{"model": "contrastive audio-text model", "dataset": "notes from a synthesiser with random patches", "train_examples": 78125, "n_mels": 64, "hop_length": 160, "input": "log_mel", "spec_augment": false, "win_length": 512, "tokenizer": "word", "vocab_size": 43, "loss": "sigmoid", "embed_dim": 128, "encoder_arch": "convnext", "encoder_isotropic": false, "encoder_norm": "rmsnorm", "encoder_activation": "gelu", "encoder_mlp_ratio": 4, "encoder_inner_norm": false, "encoder_patch_size": [4, 4], "encoder_conv_stem": true, "encoder_depths": [2, 5, 5], "encoder_widths": [64, 128, 256], "encoder_kernel_size": 3, "text_encoder_causal": true, "text_encoder_width": 256, "text_encoder_layers": 12, "text_encoder_norm": "rmsnorm", "text_encoder_norm_position": "pre", "text_encoder_activation": "gelu", "text_encoder_mlp_ratio": 4, "text_encoder_head_dim": 32, "text_encoder_fused_qkv": false, "text_encoder_bias": "all", "text_encoder_qk_norm": true, "text_encoder_layer_scale_init": 0.1, "text_encoder_parallel_block": false, "text_encoder_inner_norm": false, "text_encoder_positions": "learned", "init": "trunc_normal_002", "residual_init": "zero_last", "optimizer": "soap", "beta2": 0.99, "lr": 0.0013, "beta1": 0.95, "shampoo_beta": 0.95, "eps": 1e-08, "precondition_frequency": 25, "max_precond_dim": 1536, "one_sided": false, "adamw_lr_other_params": 0.0013, "steps": 10600, "batch_size": 512, "epochs": 69.5, "lr_schedule": "step", "warmup_steps": 530, "weight_decay": 0.5, "adamw_weight_decay_other_params": 0.05}
Rows from block 9 of the audio encoder of a small contrastive audio-text model, named by matrix and row number. Rows with one number belong to one neuron. Each number is 50 + 10 x the weight over its row's rms, rounded and kept within 0 to 99. All counts start at 0. After the name is the row's rms in percent of the matrix's.
After each neuron's rows are labels from the 100 clips, of 14848, where the neuron reaches its highest value: "top examples" is what is common among them. Only what is clearly more common there than usual is listed. The data: notes from a synthesiser with random patches. In brackets: how many of the 100, against the usual share in percent.
# fc1: MLP up (encoder.blocks.9.mlp.fc1.weight, 1024x256), inputs 0-42
# fc2: MLP down (encoder.blocks.9.mlp.fc2.weight, 256x1024, transposed), outputs 0-42

fc1.664 104:40 55 41 57 41 49 67 32 42 42 57 61 60 60 51 68 46 44 45 50 52 57 55 61 73 50 44 61 44 53 55 39 47 30 53 45 47 51 42 62 47 33 59
fc2.664 106:51 45 61 75 73 66 60 44 88 44 60 59 58 29 44 57 60 53 54 40 45 64 44 54 57 62 50 54 38 41 48 53 49 35 47 58 46 48 30 48 46 43 60
top examples: harmonic FM (72 vs 10.1); notch (41 vs 20.2)

fc1.283 109:32 45 69 41 58 58 46 57 42 56 58 55 56 53 38 44 42 38 63 43 53 43 58 31 52 54 60 31 48 49 50 44 54 61 60 41 56 45 56 39 56 64 52
fc2.283 117:57 41 62 44 62 49 53 56 58 57 48 42 61 71 23 46 39 55 60 35 54 54 30 49 38 43 48 53 46 46 59 37 46 48 41 58 42 61 60 51 47 55 49
top examples: high-pass (60 vs 20.2); hard sync (59 vs 10.5)

fc1.282 096:58 49 49 57 47 58 41 51 45 42 62 46 47 50 54 56 37 56 41 65 48 55 41 50 38 60 39 46 46 34 53 50 34 43 48 42 39 43 57 60 48 49 56
fc2.282 097:68 57 60 31 54 48 46 34 55 50 57 42 51 27 50 74 22 52 74 34 52 53 51 71 38 52 42 42 40 39 45 60 41 53 61 44 35 45 53 51 59 36 55
top examples: filter closing (74 vs 20.2); tremolo (49 vs 24.5)

fc1.101 097:48 52 46 30 65 59 41 63 64 65 63 45 41 52 42 46 40 54 55 45 75 27 40 46 32 50 34 45 53 48 53 49 61 46 56 61 51 43 55 49 43 56 49
fc2.101 100:54 48 51 40 62 50 43 37 41 38 42 53 40 57 58 52 55 51 39 52 48 49 52 59 72 37 20 42 53 60 57 57 44 36 59 62 52 69 38 58 62 55 67
top examples: high-pass (88 vs 20.2); filter motion: fixed filter (72 vs 20.4); resonance (51 vs 15.3)

fc1.489 134:57 64 76 56 58 31 29 39 60 59 43 58 56 46 47 59 31 57 24 55 54 56 63 40 57 59 43 44 49 54 37 50 54 46 46 48 36 51 64 59 58 59 47
fc2.489 128:65 67 69 49 55 49 43 63 48 43 52 60 38 46 28 58 48 50 60 45 61 36 42 48 49 71 67 51 64 62 45 47 51 31 62 62 43 24 47 46 51 52 53
top examples: detuned saws (77 vs 10.1)

fc1.66 137:55 41 79 56 67 53 36 50 45 43 25 63 50 55 48 49 47 48 56 79 57 54 44 56 50 64 51 56 56 45 37 72 47 39 58 65 41 51 46 47 16 57 42
fc2.66 131:54 57 37 53 56 60 40 47 56 37 30 54 49 51 45 51 32 56 43 49 49 41 50 39 48 53 51 53 63 44 71 57 41 45 53 40 39 38 45 23 17 61 50
top examples: echo (100 vs 24.9); gate (81 vs 25.2)

fc1.110 122:57 50 47 67 46 56 58 51 72 48 47 34 53 60 56 53 65 47 33 53 51 42 38 29 39 51 62 57 47 53 49 50 44 53 47 70 61 58 58 45 48 37 70
fc2.110 129:33 49 46 61 54 46 56 50 39 45 50 57 38 35 47 44 59 44 39 46 54 40 41 40 44 46 88 56 52 63 45 57 51 39 39 67 48 48 39 60 52 44 56
top examples: ring modulation (54 vs 10.1)

fc1.275 083:34 40 58 45 58 47 76 47 48 36 48 54 40 49 46 73 46 62 68 61 61 41 51 49 49 62 59 71 50 73 49 53 44 62 56 55 54 48 65 43 60 48 53
fc2.275 087:45 46 56 43 58 34 42 63 39 77 52 64 52 65 51 51 52 45 50 50 50 63 39 43 58 56 47 49 53 64 54 41 50 67 55 48 41 36 48 54 66 42 36
top examples: ring modulation (74 vs 10.1); no filter (46 vs 19.6)

fc1.212 100:65 60 51 52 45 46 44 62 46 62 44 60 51 49 50 59 50 66 43 31 49 57 52 52 51 53 56 52 42 30 39 47 51 40 57 54 61 55 37 48 41 22 46
fc2.212 095:56 48 45 61 50 43 53 39 53 42 42 53 52 66 55 72 69 48 37 54 50 62 49 43 36 43 71 41 42 58 52 53 57 56 46 53 58 45 34 36 46 48 50
top examples: low-pass (74 vs 20.2); filter opening (69 vs 20.1)

fc1.307 087:52 59 67 40 53 65 45 59 46 49 53 43 64 45 49 68 55 45 66 57 54 50 45 45 49 44 44 61 67 66 47 57 56 43 47 55 41 58 41 31 50 41 52
fc2.307 102:34 51 49 49 48 60 57 56 57 55 45 44 54 61 50 49 31 46 58 53 32 41 41 53 56 48 42 41 54 47 49 54 41 37 56 40 57 51 60 50 44 35 69
top examples: hard sync (63 vs 10.5); notch (48 vs 20.2)

fc1.528 083:59 59 58 62 46 42 44 49 47 47 49 57 39 54 47 52 63 40 52 59 59 65 54 51 43 43 50 52 35 55 33 47 52 67 38 33 53 56 56 44 50 56 43
fc2.528 076:38 62 65 57 55 59 35 53 60 51 56 53 41 45 43 49 46 44 32 45 62 48 45 57 45 68 54 56 59 54 72 61 58 36 29 55 49 55 58 41 44 50 54
top examples: notch (64 vs 20.2); filter opening (52 vs 20.1)

fc1.501 092:70 45 54 50 59 34 56 53 56 66 53 57 63 55 58 48 28 67 53 48 36 47 36 74 48 53 52 30 60 55 50 59 41 53 55 56 53 26 48 27 50 37 47
fc2.501 097:48 51 57 44 25 58 62 57 63 47 57 39 47 54 50 53 25 31 69 53 39 51 49 38 60 46 52 49 54 45 71 37 46 48 65 50 57 33 52 39 44 60 57
top examples: high-pass (44 vs 20.2); filter motion: fixed filter (44 vs 20.4); square (32 vs 10)

fc1.751 084:50 67 61 48 49 47 45 48 34 49 45 72 52 44 44 51 47 48 54 60 45 51 67 39 36 55 68 26 37 32 45 36 37 59 32 47 44 41 66 42 45 59 37
fc2.751 089:48 51 65 73 42 47 62 76 56 48 60 37 45 74 34 54 49 52 58 53 50 49 40 46 53 53 75 39 41 23 62 64 45 41 69 58 62 46 43 60 45 61 56
top examples: detuned saws (100 vs 10.1); no filter (55 vs 19.6)

fc1.449 086:40 55 58 44 65 26 47 53 65 52 59 68 59 50 55 65 63 59 56 42 39 53 43 59 52 43 54 37 24 43 54 33 71 56 40 41 57 57 65 31 41 42 40
fc2.449 091:51 47 53 71 76 61 50 60 40 50 51 49 44 41 66 57 67 51 62 47 53 30 34 61 61 63 46 43 35 49 58 58 41 46 67 48 47 55 33 42 43 47 45
top examples: detuned saws (66 vs 10.1); narrow pulse (31 vs 9.6)

fc1.384 075:59 49 64 60 51 60 44 53 58 34 49 58 55 53 43 49 45 45 50 38 41 68 55 51 60 36 57 47 55 59 57 50 52 57 63 54 50 48 69 51 42 65 58
fc2.384 081:63 40 38 52 54 62 51 58 37 28 61 59 61 58 41 45 43 64 42 48 56 55 63 50 27 73 66 60 52 62 51 43 52 36 49 56 49 49 48 52 42 57 35
top examples: glide (91 vs 22.8); swell (64 vs 24.3); notch (41 vs 20.2)

fc1.568 085:65 36 55 31 57 51 45 37 42 44 46 60 37 36 52 36 55 57 51 55 54 39 60 30 53 42 49 75 50 51 45 41 36 58 33 61 56 38 51 50 53 45 47
fc2.568 083:44 56 54 82 47 53 57 42 55 57 54 53 49 65 64 53 44 61 37 42 71 63 53 39 37 50 54 62 59 55 31 34 53 41 31 60 43 52 53 58 51 45 54
top examples: resonance (79 vs 15.3); filter opening (75 vs 20.1); low-pass (54 vs 20.2)

fc1.87 064:48 61 44 49 58 56 47 56 42 42 26 55 35 50 60 37 58 30 45 31 50 41 72 61 56 62 49 57 45 44 43 39 61 41 49 26 46 66 63 68 40 54 58
fc2.87 069:49 50 45 53 48 42 40 44 55 76 44 40 52 42 52 35 72 43 40 50 54 64 44 44 57 52 48 59 39 44 48 48 64 60 40 59 41 32 48 31 44 36 52
top examples: harmonic FM (38 vs 10.1)

fc1.153 115:56 34 60 59 55 50 45 44 43 50 29 64 34 43 51 49 53 47 53 91 55 51 43 39 46 49 48 59 57 51 33 55 47 57 47 62 48 46 49 56 21 57 51
fc2.153 118:49 48 47 55 52 57 44 51 53 52 52 59 57 53 56 42 41 43 47 51 54 47 67 32 51 44 37 46 41 45 59 68 54 50 55 39 44 56 53 28 05 65 47
top examples: echo (100 vs 24.9); gate (80 vs 25.2)

fc1.335 073:46 52 38 63 47 36 23 46 59 42 52 54 45 53 29 34 50 59 57 44 66 68 55 47 44 42 37 61 54 50 66 58 48 34 39 62 57 51 49 50 55 36 40
fc2.335 078:44 42 46 47 48 52 47 45 36 55 57 65 58 44 49 47 62 54 61 53 25 46 44 46 66 60 44 59 45 47 80 43 48 52 41 41 63 48 38 56 33 49 41
top examples: glide (100 vs 22.8); pluck (77 vs 25.1)

fc1.686 105:37 39 40 65 46 61 46 51 54 39 62 50 56 39 64 34 59 58 63 60 31 52 50 51 44 56 51 44 50 30 60 58 77 58 50 44 61 60 65 62 50 45 41
fc2.686 093:49 33 49 59 53 44 56 29 58 62 59 50 63 62 53 47 56 59 32 46 58 58 39 63 40 35 64 43 37 25 35 67 59 51 42 47 41 59 26 57 51 49 59
top examples: filter closing (60 vs 20.2); low-pass (51 vs 20.2)

fc1.60 100:77 55 64 43 49 59 49 41 56 67 51 48 62 61 38 48 57 58 38 59 50 52 39 39 42 57 48 31 37 47 36 59 52 47 58 51 57 61 51 63 67 46 51
fc2.60 107:66 61 61 45 31 48 38 46 66 29 60 36 49 52 31 69 47 65 58 53 45 53 50 51 30 48 64 56 67 47 43 45 42 44 57 50 48 42 55 44 56 27 78
top examples: drive (77 vs 24.8); pad (60 vs 25.3)

fc1.699 100:35 51 66 59 43 41 39 59 58 51 44 47 52 47 35 60 52 54 52 39 53 47 54 58 31 35 38 59 38 44 44 72 53 33 51 54 52 55 31 46 42 43 45
fc2.699 096:50 68 49 37 32 51 56 60 62 48 44 56 39 42 52 57 49 64 55 66 45 49 46 37 38 45 64 47 49 48 36 48 60 36 35 41 37 49 56 48 65 54 48
top examples: harmonic FM (54 vs 10.1); inharmonic FM (37 vs 10)

fc1.698 104:53 50 38 55 45 47 60 47 61 62 57 48 53 54 51 46 60 48 64 35 45 33 53 60 49 53 46 39 50 49 50 32 58 30 39 48 53 53 57 39 50 34 45
fc2.698 105:56 62 40 49 43 42 56 50 58 47 38 49 47 52 59 41 73 45 76 50 51 53 64 40 43 43 42 46 45 65 42 45 47 59 46 59 50 43 47 45 50 49 55
top examples: filter closing (92 vs 20.2); resonance (76 vs 15.3); high-pass (55 vs 20.2)

fc1.719 095:35 52 36 33 24 39 62 61 45 62 48 51 42 54 43 55 40 46 54 44 37 42 53 38 44 62 38 44 30 42 40 48 35 48 26 56 33 57 51 45 50 56 60
fc2.719 090:32 42 58 72 60 57 34 66 37 47 47 54 51 41 48 36 60 53 55 53 48 63 49 65 40 41 45 43 30 56 50 39 44 42 69 43 62 34 25 56 49 55 55
top examples: echo (54 vs 24.9); filter motion: fixed filter (42 vs 20.4)

fc1.471 082:48 52 72 48 56 39 57 40 61 48 42 52 65 53 61 61 54 43 37 64 50 43 40 38 47 63 35 31 45 49 52 32 53 48 46 44 53 56 65 57 49 54 54
fc2.471 083:76 60 75 41 41 66 56 68 58 47 48 54 56 65 39 58 52 52 43 46 45 53 45 54 45 47 60 37 63 57 58 76 58 58 68 57 45 42 50 53 38 58 60
top examples: inharmonic FM (53 vs 10)

fc1.439 067:43 50 59 73 55 40 53 49 55 49 52 54 45 69 70 51 50 39 43 36 62 41 66 48 36 60 48 52 63 58 44 65 40 42 50 53 67 52 40 38 37 57 48
fc2.439 072:40 36 65 59 61 42 62 54 55 60 66 46 55 41 23 54 56 46 59 52 64 56 59 46 41 48 46 57 62 46 44 33 60 45 57 62 52 48 52 53 68 56 65
top examples: filter closing (61 vs 20.2)

fc1.659 074:71 37 63 63 63 41 48 37 55 50 55 40 35 69 67 46 49 37 40 52 47 51 52 58 51 53 51 53 54 42 41 50 22 22 71 30 50 54 72 48 62 43 30
fc2.659 078:62 48 44 50 56 30 45 52 62 70 57 58 62 51 60 50 69 60 52 39 50 47 41 45 50 40 52 72 47 45 46 50 37 68 42 46 54 47 48 52 40 49 69
top examples: inharmonic FM (53 vs 10)

fc1.509 110:59 49 52 38 60 61 57 40 53 52 49 37 56 51 58 47 49 66 47 51 66 52 53 28 45 55 40 35 42 54 54 30 46 47 38 49 56 46 54 41 48 45 45
fc2.509 110:53 45 37 71 48 49 48 73 37 70 59 49 64 56 42 40 47 37 55 50 45 52 37 38 34 50 59 50 56 49 46 67 47 54 53 54 50 33 57 53 66 57 56
top examples: ring modulation (98 vs 10.1); no filter (42 vs 19.6)

fc1.260 078:44 46 58 33 48 53 42 47 43 50 55 65 50 59 38 57 49 56 46 65 40 34 37 54 52 52 48 57 44 62 45 59 55 21 48 43 60 44 48 51 56 42 29
fc2.260 083:39 37 59 50 32 32 53 53 46 54 48 66 50 32 69 40 48 37 38 54 46 55 39 57 40 53 38 51 60 56 51 56 58 64 60 53 37 55 53 41 37 42 52
top examples: inharmonic FM (69 vs 10); echo (56 vs 24.9)

fc1.559 107:61 64 56 46 47 40 62 50 55 63 53 74 53 44 38 55 38 50 74 49 69 53 54 54 64 45 57 39 53 63 52 44 55 40 58 52 37 62 53 41 45 41 58
fc2.559 103:71 33 50 60 66 53 48 62 48 56 61 40 45 64 74 49 54 40 36 41 50 58 50 46 44 49 40 45 40 62 54 48 56 61 49 57 48 52 33 60 58 44 24
top examples: detuned saws (94 vs 10.1); no filter (48 vs 19.6)

fc1.651 097:53 41 58 50 47 63 51 63 55 60 40 36 56 41 50 58 46 45 58 59 57 45 43 53 61 58 44 36 42 40 54 45 40 45 47 47 51 24 44 49 53 40 45
fc2.651 100:38 54 48 56 29 46 32 60 57 33 37 39 50 42 31 70 42 59 46 58 47 41 62 57 53 44 56 55 38 55 66 42 44 58 51 54 32 55 35 52 47 47 56
top examples: filter closing (52 vs 20.2); notch (44 vs 20.2)

fc1.217 077:16 52 51 61 57 56 62 47 60 60 54 57 48 81 39 63 46 76 72 45 66 40 47 41 50 51 48 45 40 33 29 54 53 62 50 42 65 36 59 45 47 59 46
fc2.217 086:39 35 49 56 38 48 63 41 37 64 49 53 53 42 56 40 52 41 56 55 60 33 50 73 60 50 63 53 51 58 64 65 42 43 64 48 57 54 53 53 38 53 45
top examples: drive (68 vs 24.8); filter closing (57 vs 20.2)

fc1.668 096:49 55 52 70 49 43 50 56 54 58 67 52 70 58 52 63 54 38 52 53 40 51 46 52 57 44 41 55 41 58 48 42 55 43 27 40 44 56 47 49 50 60 44
fc2.668 091:60 34 45 48 20 43 56 49 66 37 43 61 57 50 55 35 50 53 60 64 46 45 50 46 62 40 51 57 49 48 66 36 56 56 68 36 54 38 39 57 64 48 45
top examples: filter closing (97 vs 20.2); notch (87 vs 20.2); oscillator: noise (36 vs 10.2)

fc1.468 122:43 54 56 57 52 46 46 39 50 62 57 35 50 52 51 56 58 37 34 45 43 44 59 61 41 47 36 65 30 49 60 37 49 39 57 51 45 51 24 64 58 53 53
fc2.468 107:38 48 41 34 61 46 46 60 43 46 41 58 46 49 34 42 65 55 26 46 56 62 47 57 46 62 46 57 52 53 49 46 52 45 41 53 49 57 58 48 57 50 36
top examples: harmonic FM (69 vs 10.1); inharmonic FM (31 vs 10)

fc1.402 146:23 49 45 56 52 47 49 51 34 48 50 57 61 48 57 59 61 55 50 54 54 48 41 47 33 46 69 45 38 45 52 51 52 38 44 58 58 42 51 45 46 39 46
fc2.402 133:47 51 56 48 38 47 47 49 60 58 47 59 63 52 45 45 49 60 65 50 68 58 54 54 55 53 33 59 58 33 50 59 47 60 55 41 63 37 42 42 55 43 57
top examples: detuned saws (60 vs 10.1); saw (26 vs 9.6)

fc1.366 058:52 45 41 56 71 72 48 49 40 54 46 44 59 50 40 59 55 40 41 43 38 46 51 60 41 44 42 49 22 45 39 44 49 45 38 41 65 51 53 60 64 61 33
fc2.366 066:48 38 50 58 50 49 35 51 41 47 51 32 54 44 37 50 49 58 46 60 46 61 26 46 56 37 48 52 35 47 46 45 48 57 48 44 35 58 50 43 47 38 52
top examples: narrow pulse (34 vs 9.6)

fc1.412 123:33 33 38 38 65 33 59 30 55 56 52 64 75 53 51 44 62 44 65 54 49 54 38 56 50 36 49 42 51 27 60 44 50 60 34 44 35 48 63 35 56 56 69
fc2.412 125:43 59 56 65 40 49 56 67 61 34 69 50 59 44 37 59 42 49 43 61 44 47 54 78 38 40 55 47 35 52 53 59 33 52 49 59 43 46 53 62 51 48 63
top examples: narrow pulse (73 vs 9.6)

fc1.492 119:59 48 38 55 53 41 52 47 56 41 49 57 44 55 31 41 64 31 37 50 52 49 45 49 59 53 34 52 39 43 49 49 44 51 52 68 58 48 57 52 53 54 66
fc2.492 111:42 55 57 58 34 55 51 35 59 45 36 61 43 35 64 31 50 48 30 45 48 45 44 42 40 48 34 33 50 33 38 37 49 49 44 57 49 43 61 61 39 59 43
top examples: resonance (85 vs 15.3); filter motion: fixed filter (63 vs 20.4); low-pass (56 vs 20.2)

fc1.113 094:45 47 44 59 53 47 56 61 56 59 58 58 54 42 68 51 46 54 43 56 51 49 49 60 65 44 52 39 53 65 46 34 42 51 48 41 49 42 57 64 54 51 39
fc2.113 087:49 58 66 68 49 54 50 39 53 53 40 61 50 47 36 59 55 58 50 47 39 45 49 62 49 52 37 36 54 55 51 43 47 63 30 41 49 30 34 52 50 47 62
top examples: resonance (73 vs 15.3); filter opening (67 vs 20.1); low-pass (52 vs 20.2)

fc1.270 124:45 58 50 40 52 26 37 47 63 42 50 40 31 56 53 54 47 47 28 45 39 59 30 69 31 70 36 55 59 59 45 55 51 61 62 45 43 55 50 59 45 64 48
fc2.270 110:56 58 61 51 45 50 33 37 56 44 47 43 52 44 55 55 50 63 46 42 38 43 54 64 32 69 58 63 53 68 51 65 42 41 71 37 47 33 68 47 64 41 80
top examples: echo (99 vs 24.9); pluck (77 vs 25.1); glide (66 vs 22.8); no filter (41 vs 19.6)

fc1.534 082:47 44 64 43 52 49 50 49 33 48 42 26 38 52 56 56 44 51 43 37 42 50 50 62 53 57 60 61 47 50 57 27 62 69 36 46 44 44 54 57 49 48 48
fc2.534 087:42 35 27 44 30 39 71 58 49 46 52 43 49 57 46 36 53 66 66 40 43 60 74 41 65 51 43 49 57 48 45 46 54 40 49 53 59 44 66 52 68 46 23
top examples: high-pass (86 vs 20.2); narrow pulse (64 vs 9.6)

fc1.616 124:57 47 60 53 59 57 51 51 48 53 39 44 44 65 47 59 70 68 32 47 55 45 51 63 38 51 61 69 53 55 48 63 51 64 50 51 51 54 55 45 50 51 69
fc2.616 127:39 51 70 58 52 52 46 70 41 60 37 51 30 55 64 49 40 53 57 56 64 48 51 58 37 48 52 42 51 62 48 40 46 41 69 50 71 47 34 60 44 53 33
top examples: narrow pulse (67 vs 9.6); saw (33 vs 9.6)

fc1.26 089:62 56 56 42 60 52 58 36 52 50 56 65 30 46 76 52 55 38 52 49 51 68 70 44 28 48 34 62 64 60 35 42 54 55 62 48 45 41 64 62 47 60 64
fc2.26 109:42 50 47 50 57 55 61 45 47 42 47 49 54 53 49 33 68 44 62 52 55 43 48 57 57 49 35 43 64 37 61 77 40 42 36 47 45 42 39 43 51 66 41
top examples: ring modulation (94 vs 10.1)

fc1.392 086:55 46 43 42 51 54 59 40 42 45 60 50 62 51 42 69 46 47 57 63 72 45 55 63 71 61 44 45 32 42 46 50 60 40 56 58 33 61 69 46 53 42 41
fc2.392 089:70 60 49 54 48 49 70 41 57 60 53 62 53 48 54 57 40 55 66 45 47 62 54 54 38 41 70 42 58 55 51 57 52 41 60 53 56 55 51 60 60 46 83
top examples: detuned saws (28 vs 10.1)

fc1.724 067:49 52 49 46 60 49 46 47 57 53 40 47 54 29 43 46 55 58 41 55 46 49 56 69 49 65 43 39 59 40 52 28 55 61 52 37 29 41 47 45 52 46 45
fc2.724 079:43 38 56 43 65 51 38 34 42 34 47 40 38 67 59 33 59 63 60 56 62 65 47 33 54 57 31 47 54 43 63 55 53 54 52 28 50 50 56 51 52 52 68
top examples: resonance (39 vs 15.3)

fc1.557 101:61 50 27 57 36 32 47 41 41 50 46 40 39 54 68 37 41 70 48 58 47 63 48 57 68 66 32 43 54 53 59 47 50 47 51 54 57 59 43 51 58 62 64
fc2.557 100:68 47 37 49 36 56 44 66 44 30 56 58 51 49 51 50 35 46 58 44 50 45 50 49 65 38 32 58 44 47 60 67 54 42 53 58 47 74 53 52 63 48 41
top examples: harmonic FM (47 vs 10.1)

fc1.483 118:71 42 53 42 59 48 51 47 41 55 47 51 55 14 56 44 61 54 46 52 63 53 56 47 55 49 40 38 36 46 38 46 52 48 46 61 46 50 30 33 44 48 57
fc2.483 124:42 53 46 53 47 42 46 52 35 66 39 59 30 57 42 67 63 42 80 44 59 49 55 39 44 46 59 36 46 59 61 53 44 71 53 49 59 34 32 42 53 49 43
top examples: inharmonic FM (100 vs 10); bass register (100 vs 23)

fc1.681 108:55 43 44 68 63 58 46 48 33 60 53 42 35 46 47 56 56 50 51 64 45 40 53 52 53 50 60 41 43 46 47 47 57 54 46 36 44 65 53 42 55 69 50
fc2.681 105:46 63 59 41 60 50 48 51 69 36 46 30 46 61 59 59 51 47 50 46 50 52 42 52 47 41 58 31 35 66 56 55 39 56 52 40 49 43 67 40 44 44 61
top examples: detuned saws (99 vs 10.1)

fc1.96 084:38 56 46 38 51 66 38 41 36 49 58 67 28 43 33 47 35 51 30 43 66 56 50 42 41 49 53 47 49 47 60 50 50 38 59 40 52 63 57 49 40 40 34
fc2.96 090:55 54 37 36 69 55 52 67 64 52 40 60 64 43 53 50 46 34 77 67 51 43 59 42 43 47 44 51 39 56 51 61 67 71 35 64 50 57 57 58 51 47 77
top examples: hard sync (51 vs 10.5)

fc1.320 097:56 58 57 48 62 46 54 39 24 37 51 15 44 56 50 58 50 53 46 41 57 53 41 51 51 47 37 61 38 44 46 38 46 43 59 55 47 59 39 59 56 56 51
fc2.320 108:69 42 73 44 62 51 46 44 59 56 55 28 50 52 37 68 55 38 54 53 49 40 65 41 46 48 50 41 32 40 56 51 46 46 46 65 51 55 53 55 57 47 50
top examples: low-pass (81 vs 20.2); resonance (55 vs 15.3); triangle (50 vs 9.9)

fc1.406 111:47 46 58 36 41 61 45 55 33 41 58 60 50 50 36 45 36 50 63 58 48 46 44 63 67 54 50 52 52 39 56 46 38 60 46 56 53 55 40 47 62 62 65
fc2.406 104:38 65 48 62 52 68 51 47 71 29 56 49 57 34 45 29 33 55 80 61 44 51 52 41 31 49 53 46 58 34 37 48 60 54 60 57 62 58 47 50 52 44 61
top examples: notch (99 vs 20.2); filter wobble (79 vs 19.7)

fc1.236 122:66 47 52 56 43 58 51 49 50 48 46 38 37 42 37 47 64 59 45 51 44 44 45 54 63 58 69 55 44 67 47 43 60 61 52 36 46 62 45 53 44 56 42
fc2.236 111:60 48 58 49 72 51 51 64 39 51 57 70 59 53 57 57 64 44 48 54 31 43 53 61 33 51 43 46 46 42 60 52 61 60 47 70 65 52 50 47 57 49 25
top examples: narrow pulse (100 vs 9.6)

fc1.757 089:41 63 35 66 69 55 41 48 36 52 55 61 46 37 59 76 48 50 64 50 49 47 45 41 48 47 56 41 43 56 42 43 67 57 30 23 42 55 42 50 55 38 58
fc2.757 089:48 54 32 53 52 60 35 52 62 66 37 48 50 38 44 56 62 42 56 50 43 22 51 66 75 41 69 45 22 47 73 42 31 46 56 39 68 47 61 52 71 50 34
top examples: narrow pulse (30 vs 9.6)

fc1.189 104:61 54 56 55 36 46 41 30 50 59 53 51 64 34 48 45 53 50 50 42 51 80 39 34 62 58 46 41 46 53 46 42 46 50 55 44 30 57 45 55 56 37 58
fc2.189 097:45 46 58 57 27 59 56 61 53 44 38 60 45 41 60 42 39 38 49 45 47 72 39 56 57 54 46 53 48 58 57 56 51 51 39 48 70 49 47 51 58 55 53
top examples: ring modulation (30 vs 10.1)

fc1.715 103:40 29 50 46 57 46 37 52 33 48 60 53 53 34 53 47 33 49 57 49 74 42 47 64 38 59 65 35 57 50 55 51 37 35 64 58 59 39 59 35 40 46 41
fc2.715 104:53 44 47 63 39 52 56 57 43 63 43 50 53 62 50 38 50 51 46 53 55 50 65 46 58 36 73 42 50 48 35 40 53 62 54 46 68 37 53 60 66 47 26
top examples: harmonic FM (61 vs 10.1); hard sync (28 vs 10.5)

fc1.224 092:48 43 58 44 55 56 56 70 30 52 58 70 59 63 56 56 55 75 52 56 55 47 51 51 64 64 44 49 42 54 52 59 55 59 29 37 36 32 37 65 45 63 60
fc2.224 099:68 47 47 47 64 59 32 25 72 54 46 79 39 62 46 58 55 42 30 49 47 54 46 57 52 55 25 39 47 54 48 55 54 47 58 57 46 51 57 56 54 48 49
top examples: resonance (82 vs 15.3); band-pass (52 vs 19.8); square (44 vs 10)

fc1.607 149:48 49 51 51 53 59 45 42 43 48 52 63 49 26 35 58 52 61 50 56 57 61 45 64 44 49 48 70 47 74 55 55 54 58 50 49 51 37 35 44 52 54 46
fc2.607 131:55 52 50 53 68 35 45 76 44 47 48 56 43 50 49 64 59 48 70 33 55 54 56 37 45 53 46 46 55 53 51 46 54 47 53 67 50 64 57 38 52 49 51
top examples: narrow pulse (99 vs 9.6)

fc1.734 099:55 59 59 58 52 75 44 50 65 50 56 36 61 36 43 51 45 55 48 38 58 48 33 33 52 51 42 42 52 46 60 60 47 67 46 55 52 54 72 49 43 45 57
fc2.734 097:56 41 71 61 27 50 53 60 50 51 62 63 39 47 58 39 32 39 57 60 53 38 36 48 36 56 39 56 44 48 67 59 61 42 57 46 42 53 53 46 59 59 23
top examples: inharmonic FM (98 vs 10)

fc1.330 075:64 53 49 83 44 62 48 55 37 55 34 53 40 58 54 40 46 37 50 53 64 46 59 63 38 66 53 69 54 43 55 45 28 50 36 40 45 59 62 49 49 50 46
fc2.330 077:57 49 47 28 53 52 43 42 60 32 51 26 54 50 46 52 39 44 52 37 49 54 60 46 68 45 47 56 53 56 57 63 26 49 67 49 67 59 39 39 50 41 50
top examples: resonance (46 vs 15.3); filter wobble (43 vs 19.7)